Weights of a small image embedding model.
Model: 3.4M parameters, 64-pixel images, arch mlp_mixer, norm layernorm, activation swiglu, patch size [4, 4], layers 14, width 160.
Training: muon at rate 0.028, 19400 steps, batches of 256, held-out accuracy 97%.
Data: trained on rosettes with rotational symmetry, 195000 training examples, 25.5 epochs.
Rows from block 11, named by matrix and row number. Rows with one number belong to one neuron. Each number is 128 + 32 x the weight over its row's rms, rounded and kept within 0 to 255. All counts start at 0. Numbers have three digits each.
# gate: MLP gate (model.blocks.11.mlp.gate.weight, 416x160), inputs 80-119
# fc1: MLP up (model.blocks.11.mlp.fc1.weight, 416x160), inputs 80-119
# fc2: MLP down (model.blocks.11.mlp.fc2.weight, 160x416, transposed), outputs 80-119
gate.343:144176157204146111167139107104113113057133119104137150120207149123129129177109143159154080144157095152165161125166118078
gate.344:127171163180066121083149169082061110169107100202105093080179108117137140083159127101204146141185194123149130138188122090
gate.345:161223102129117122036154134078128120151119135097149121135094080110115134123087139096149108150109147116149128126136090119
gate.346:151181105131084118169124120093098143110163136099073148127195124137168103108125127106171168151194136134143106114172071103
gate.347:142120144151147088122135086141100129122116108149103032127148100091157052114142169146070087112112104157136077153072072158
gate.348:135149119125076159105123112141109092080198130124150167128144141105125183166070112167127179160148095076142181088117084128
gate.349:141136084132117127096114174124153138185119108128113151093139144075104172163168128069155075151119105109148132118145134101
gate.350:157148160107121158136182061172105185129123134112136103159147155097110122113125116095192092129166201168101080142129062120
gate.351:129096110112176181139165169169101141109121132163134094103128096048136128073125099154227132141120135181132137156119104142
gate.352:154121101132134138153122067124165116145148090099199131111143156117173083119176138188168102168102095103155123148130098122
gate.353:144159146102137131085102102089133088137121097161105162183136164071173123122058158150091125156189079151116089105123149160
gate.354:084121114104111100119115146180127097141111146121118145107149114170126078168128140163108146111134119120095139114132126179
gate.355:130189115071216140092120158071167092104116163142096168157114065105100120176126145098103144097140136091182145208152201122
gate.356:129087168095140161116134149120072098147155191071185089159086179096188157141119086167075102118131083090157115108147094151
gate.357:173130123197132161156137141085071139088133150103156200151114040196177152165119112136073105172119132167126160158133163095
gate.358:088171117108081130140088143161167138114135151098075065132147114084128130113100155064126169158123079157143124091120127123
gate.359:122135101190079175148172183119082109152137080111166137038116143135120128118116098084150140118110126068150094209109098177
gate.360:103111111107145135163075196083106125163126087179149094091145089134114143087153136129154194092099133121161138121097167109
gate.361:136143141115112148113104139146149109111114086111150165126154114176101167181107132110080127139163123148086139137130110140
gate.362:134100105130168104094175093111135145095101115142141096175147170143083071100140108121118155120162139111108095128154107145
gate.363:173147185106145118179155122098114145149083120134196153127141136138117127143077117144107163131113069158140122207114138150
gate.364:151136121095110059136122130102134085106070126099161144156143147107101120138142118075115071194163142111103133137094118129
gate.365:126114138155106151167096142088133142149078189046069149171196171107118068151121102145125149120128131160096080132117149162
gate.366:138140109131103110099141148083103120128044155119139184123112105119110107101118059052097091141139145078180086126123101120
gate.367:137113087091130111148047108130111155167135160157150156118125133161156161182123128101162152143162129117066090144134167120
gate.368:120152119124114153105124122076178169165168129168160111116101104160086178137074171146137086103133155086160079162138136129
gate.369:188138157112151194111091108158146154144151138205086130126119118114121118112102105166160069117185076085133137141092087115
gate.370:111136172153108118149149144137177118137137128127149152111104089108118092110095154155115050130126129127153127128134098105
gate.371:123191135087099077088130118094142178151086103160142126059075081175133123098091140110178080157133118197121140158117131105
gate.372:085187102207107099142143137111137184128132117149119151128107128194083117098132151076103139146119174061120080062129072165
gate.373:124160119103161141127124124106115146083082106130130212166135086115145135158166117150059105150079155232127105129165123142
gate.374:130103103108119117103165163103159105108120151076105090089177143155075139132110059151178128107113120146151133123138080073
gate.375:137121095113150079142131064115056130120151145118169143106104145084155143147136112128121128123156097134148125129169099118
gate.376:136112149110146113124118108105148151052072158146169132106153101114114144145156107110093124063163082132164099131131140119
gate.377:134153130156120126124145152110131153165158192155193084121139094167095119168171160119114133214090150118144148094127114132
gate.378:097128102093165184105130132139177184100153191161106122119092118121091082147118159124143137092119125127088084177157148090
gate.379:027145123095073133131120075095166164127145178145156113215173129146128120121105097147085130117130122140126140092094080083
gate.380:100136099152127111104153115122148086132069119118125133177088124105091147137098085175110136131183131173140060107084127157
gate.381:106109099157143189086174142098128090157089219102119156094097087130125102136113114106117118111072194098085139098137158144
gate.382:128163111136063118064193196149060092085093163081120113190158115123177114118115132126130128085079142096170097167147121152
gate.383:102152128134072145163125163119150139113149145135192135115126174123118145145027143144191154107147081151042127144085111125
gate.384:146108141189135136085180155116117104125125133077141091149083102190105189105111101098086113112111190192126137155091135155
gate.385:130154125112176183113170112145162152109139110095146088139132124210115150183142138134090108141161169071109107116055110112
gate.386:147083105084139135141115090123139141143113152044075184118072162064177118090145131083138150122151107078134128142087079143
gate.387:141097104138124082167079148173121187076193117136147096137098152170150113082090132157137135159122079077151180145133077141
fc1.343:124106108056141125087121157175144109190122160174133148151074073125124123105120152114095184120101175101106108113122096168
fc1.344:118124101084089060128095065163220143183117132095194160147115119145138132118128095097175098174088147143081132186119112118
fc1.345:116124102087087107124182098123128128155152117134124163150192162085129117076111167111146140180097083151147105107155084118
fc1.346:122174175068118105160185168112094162138155130093127163157178142152080120103124155072136182132168126038223106140210125128
fc1.347:147135158114143049102127202157130117159152079102120106130112134106209109115128153135143182129204097118061151089137116111
fc1.348:171155124081113143072155132141081130131106104141158107142117139143126192087189088170038183161104166134114105068094116099
fc1.349:044097170145109136154153147153163071167088103141165120145123142084176149152145084100155117095133106157182110115112134145
fc1.350:127153172112145154139155051198133162108106124129154117075213149102126079139131125126171104110141140184119121119136163142
fc1.351:124102144112124118151151134136151136103126148141068124108161142165131085149100129168207138111189156145134147165117150066
fc1.352:190142101147154142136115097161154117119106141163169096150117180136169093121199099163098105174047073135178135120140137169
fc1.353:167123097169139130079134109130131097142136121131154084087145117148133128127158115143057087113139116095126194118143145189
fc1.354:086121191138175077126187143105084144142093088161143108108070165138144102151092102140076121084144068120079169147082165116
fc1.355:156138155127086109149113087165145128141088109121159036114134190143158181162165160140173129139148073114150104079146151141
fc1.356:098170154136157130144152139090113130168135151151119129083171070089147112089109172139179129108173096102131169135133146092
fc1.357:106102099155107141144157157109122087124111103095156178154084047107171133149124122122103114141079124083112154117098143065
fc1.358:139149082146146155140113123150156166092150142129049138138164087125107092136130128096103110124197152139174117109113164187
fc1.359:116167114072119138149178149114127130091110146146134132152077126109150096174137128110175129138097063160100118119161129146
fc1.360:142157145151117124171097120128228152118139107145063142109184127089058142180198175126122145067155117125144125110109147139
fc1.361:160118102101162141135137161110127120070082181117107111126178114103118151163171109097084061147099180122122118140124119138
fc1.362:067134126153171165138114143159164057088094129109054100101135179153168183119095111106118162103109122115131130136113087178
fc1.363:107163105103088106213130101134185154185116104153135132146170127149060096114066138153123171153165132111108132110172138141
fc1.364:138186097127129137123174194133159085108156115120132186130128155127153106166099075099142123120139156128118098122130156124
fc1.365:149166119113106146122125111091095157115158075172115096116177168141133113130123167148095124103100075171172125111187164134
fc1.366:171135139110173166122150111178131104089164134145076065123115142089161122171145120143124171118165054108090180111137171121
fc1.367:125153075150162141198153063093139137157112151104061141151102116090140110117094158174081150146174110107127134121158152118
fc1.368:058113128053183113110127107101174193088171120112128131127153102162108124151096170164098120155163175208142075155139138139
fc1.369:159066113110128144099127177171095106102130164154072142116135105227104165163083132184173121128155156111142111122131143102
fc1.370:158104074126193100193052104152199110086137072085135082110136146146124101141135126102098169132131123123072098166150163159
fc1.371:094147114161198133159090169098113133151090158139110123079106120117113135103070161179222091168097118152145096138115137115
fc1.372:212147172153107106077099132143157115135110135111101139153083105100126181088117156146152066115139135121132172175094125110
fc1.373:061146116150144056164142139145171090131201117129086150101127070104134154093146153096154160167146136091085119135110152097
fc1.374:156138140217080161165121114038114114168158117071063107110151133185119186104135105117164119079182180212114143127129111122
fc1.375:194121184148131106143116159140174088042115126153164141145072153185153158147121130120098200122080137122161125158116135106
fc1.376:137130106093143180075140118145111127178139119207132093131123138124144146113065117134143124033131129095178165122175132121
fc1.377:128130089162154095142150114139132067083112076132141097124164077125138130186121109119143173085055103076174175099098093130
fc1.378:125179064115134080107171122142091136195193110154159150082153131097122116122183145144114178158127125122145115086136132153
fc1.379:079121161148195156092202088110127125099084171113146157228128126114108061152100132076123145143165125169174099153156152096
fc1.380:138137082164074121116085183114178118116126176082088149103164158137101154094115184123139127112124130133156111132135115121
fc1.381:105083165158107123078144124065133110127131189147098163150131116153113137122109137078079140105121146131059099126155173137
fc1.382:180110084195177142138199084117187161119122122121145087151160134150143095106116129082084131157173162094125138133129132112
fc1.383:147093134099075095103125084120116150217134141102169107100147109156094156096201097140141099151136088099136149154121166136
fc1.384:094148095129169114153116134136204153097112130110165163107148166099171107094157150133128068081182126105150151134160103140
fc1.385:149122146123122100172043126117047088120108190104166200130129129103114119126115166121161170166109135163163139119179107124
fc1.386:139140118159110109102061144121112128142126111109200135142117121197123178187085139147174181130140178053102117117143130105
fc1.387:052114136132153139165119106135096135125132138078161089130124146170089162118133126176110125172177122092115179191128105055
fc2.343:161150138162161125144174136060152159065105141082135124105207113082140127067137166106154045156140077137160167184116133125
fc2.344:145117124189133144062152120089114124074087126151114138105088085089191115156086171140168104098189118093184091108140164141
fc2.345:156077169108169101153123144139140168112120139097090145114125116149136115187167128167124140125076158138116086090109120117
fc2.346:111066110155135169155157188128158122107118156147107172088110108147150098115153147166117092093114150136059156123106142136
fc2.347:085104144129172160168081128137098168121082148107080154144143144144094149159137135168153081104064197162183118110118139132
fc2.348:131075132157130164139080117126148145136128136143142159151116137122120095058147157088180126108136103150164123131196186143
fc2.349:138113102135138096107079121083098150077146166106087152134129077099167157124087131174123111183136120119110080104117093112
fc2.350:150115109139146140118180119070131089115114163111028132112069129185135144119112127129070135160129163168122095135133142116
fc2.351:144158075120100123130111141100108108138170192119142195134074155165143147077132158116123121137165109147133062114124145168
fc2.352:105157153087078162107138141137072105110173081163092138155143127106114138136105122069120112096125164144086085132170102151
fc2.353:068117082143042154127149154066137152151142148132110117188089092174115162101144131125124169167115092143247097131109093172
fc2.354:150102131147084160135137165114168095122157150080082138140170107072143186124132141134164145147106141131197120128145141171
fc2.355:086133116131190176136143111186071171126125118116115157123113109117109112135069092148098150177104130110151121175126157083
fc2.356:125150103110097138131139120142133109177171103150119129177122159139123139149121104174147142173106127131179109060130105162
fc2.357:145090180075181108102144136126133126121125101151099064121142236108101085136157117131129142097151133125122093117159115142
fc2.358:123167177123070122139147145047140106137135140091181111097147147100109152170145158163109130120106169134111158151126119115
fc2.359:101101165114114148151116131111143165137145093083150110145127144126130141055112062130135170142174139128154205130133175134
fc2.360:139116113113092152117149073179095124172097166125147152092160146145117124188073112116165104141139145162078103166162111115
fc2.361:095200148120086129166123176117094119150112138058139098173090088146138100123051129165132162068160112104086131129140131141
fc2.362:100146134201087127068093075114104123100175142125158109119157113112126111122140110124117116155107124128119131083141148123
fc2.363:117134098134173134116156107163092134099175147120105145180108135121167154114151166147170120074109132154100120130132112129
fc2.364:130112112085148066179134125077122160128102116203162134100109158104114179105103165096087108115151174118093144144107100169
fc2.365:185124168161138164175105120160213111159169185155162136098136070142119125124075159134054208122150134094094154126109074131
fc2.366:096141092123162154099126126119147100179143108068129139124134075121122112072123151133155129107137162087166091098131159124
fc2.367:117080091147150143124166145231121154094142136163103182180202111131104136184126109164077109106119179137091150149131112157
fc2.368:117187117147107100164169140165099128147079144100169162088130160142170144107133149077144115095152134101113203096111107062
fc2.369:114105165150142111169134116049149092144092113110157157127098145100133112166138151080093170141143101106153163136126132153
fc2.370:072150191136088104082145149125166038110140104142144175194098097111098125100118110117118086142123151123155114124141141072
fc2.371:088152140127089138123171146059128134144139106117112107064147105116169132141161137101010146083144193167109121114152125104
fc2.372:109128058121144133153092160071148116118196124111149081099095162158113102121146128133159143162118103130108079123165103104
fc2.373:182126144088145122142147119084127163129104153185117113164118156147157060094093146128113085078057111136172143089129132180
fc2.374:131096138109176112168152102206121124087103154116139065159153138121098172131100155106105164186121149118173098129086091093
fc2.375:083169120092131187148103131076065145144095068150162104140127045148137120144180128174151113064126141164076113116191137103
fc2.376:133142119145137150101124130081154143120124138106134145108151103148140127135154108164097134132134090122036082093128135198
fc2.377:088103212043144130099128135150129088170147116150104146135139133099128138113155101133187120199155107126119094086141178115
fc2.378:110106167162133103142151080074102116058119149163087100151099080112099151137052146140087115065095149107133106160086153141
fc2.379:142135123147049119131150169143122150154105107102136138054112125124119147100156138154165115127117111091126181133138143181
fc2.380:117082111138170111157072146139116087120092154128162133174124128123086120138135147163099176085099141165107165129173162130
fc2.381:119110094073084123142111127164081146109107104139103126163187210059131121164139135129166146080133111113182106164098103115
fc2.382:136136169085111158131095172095115083089123125107150147116082137160143119173101147133120149132082132148147173139139137144
fc2.383:109125158130152118175132120101148084081127078134104125141078160106167133133117148109109167143078203147172107134135132120
fc2.384:126158138140133173186129145109085123056134154126137175105111147212192094170100141097219193138094081121069073140132120168
fc2.385:122112094133162170125171218150168110115105088105148109113136066134132148132104136111143106126145136143111139101103123114
fc2.386:148094126104119161125116099187082112148165143117069153128122140099140119091142104145144088134166090138155131121195093131
fc2.387:109138127099098147137156126153099166142085105141090122172184102096171180139109156138134130120163161181099051102168157132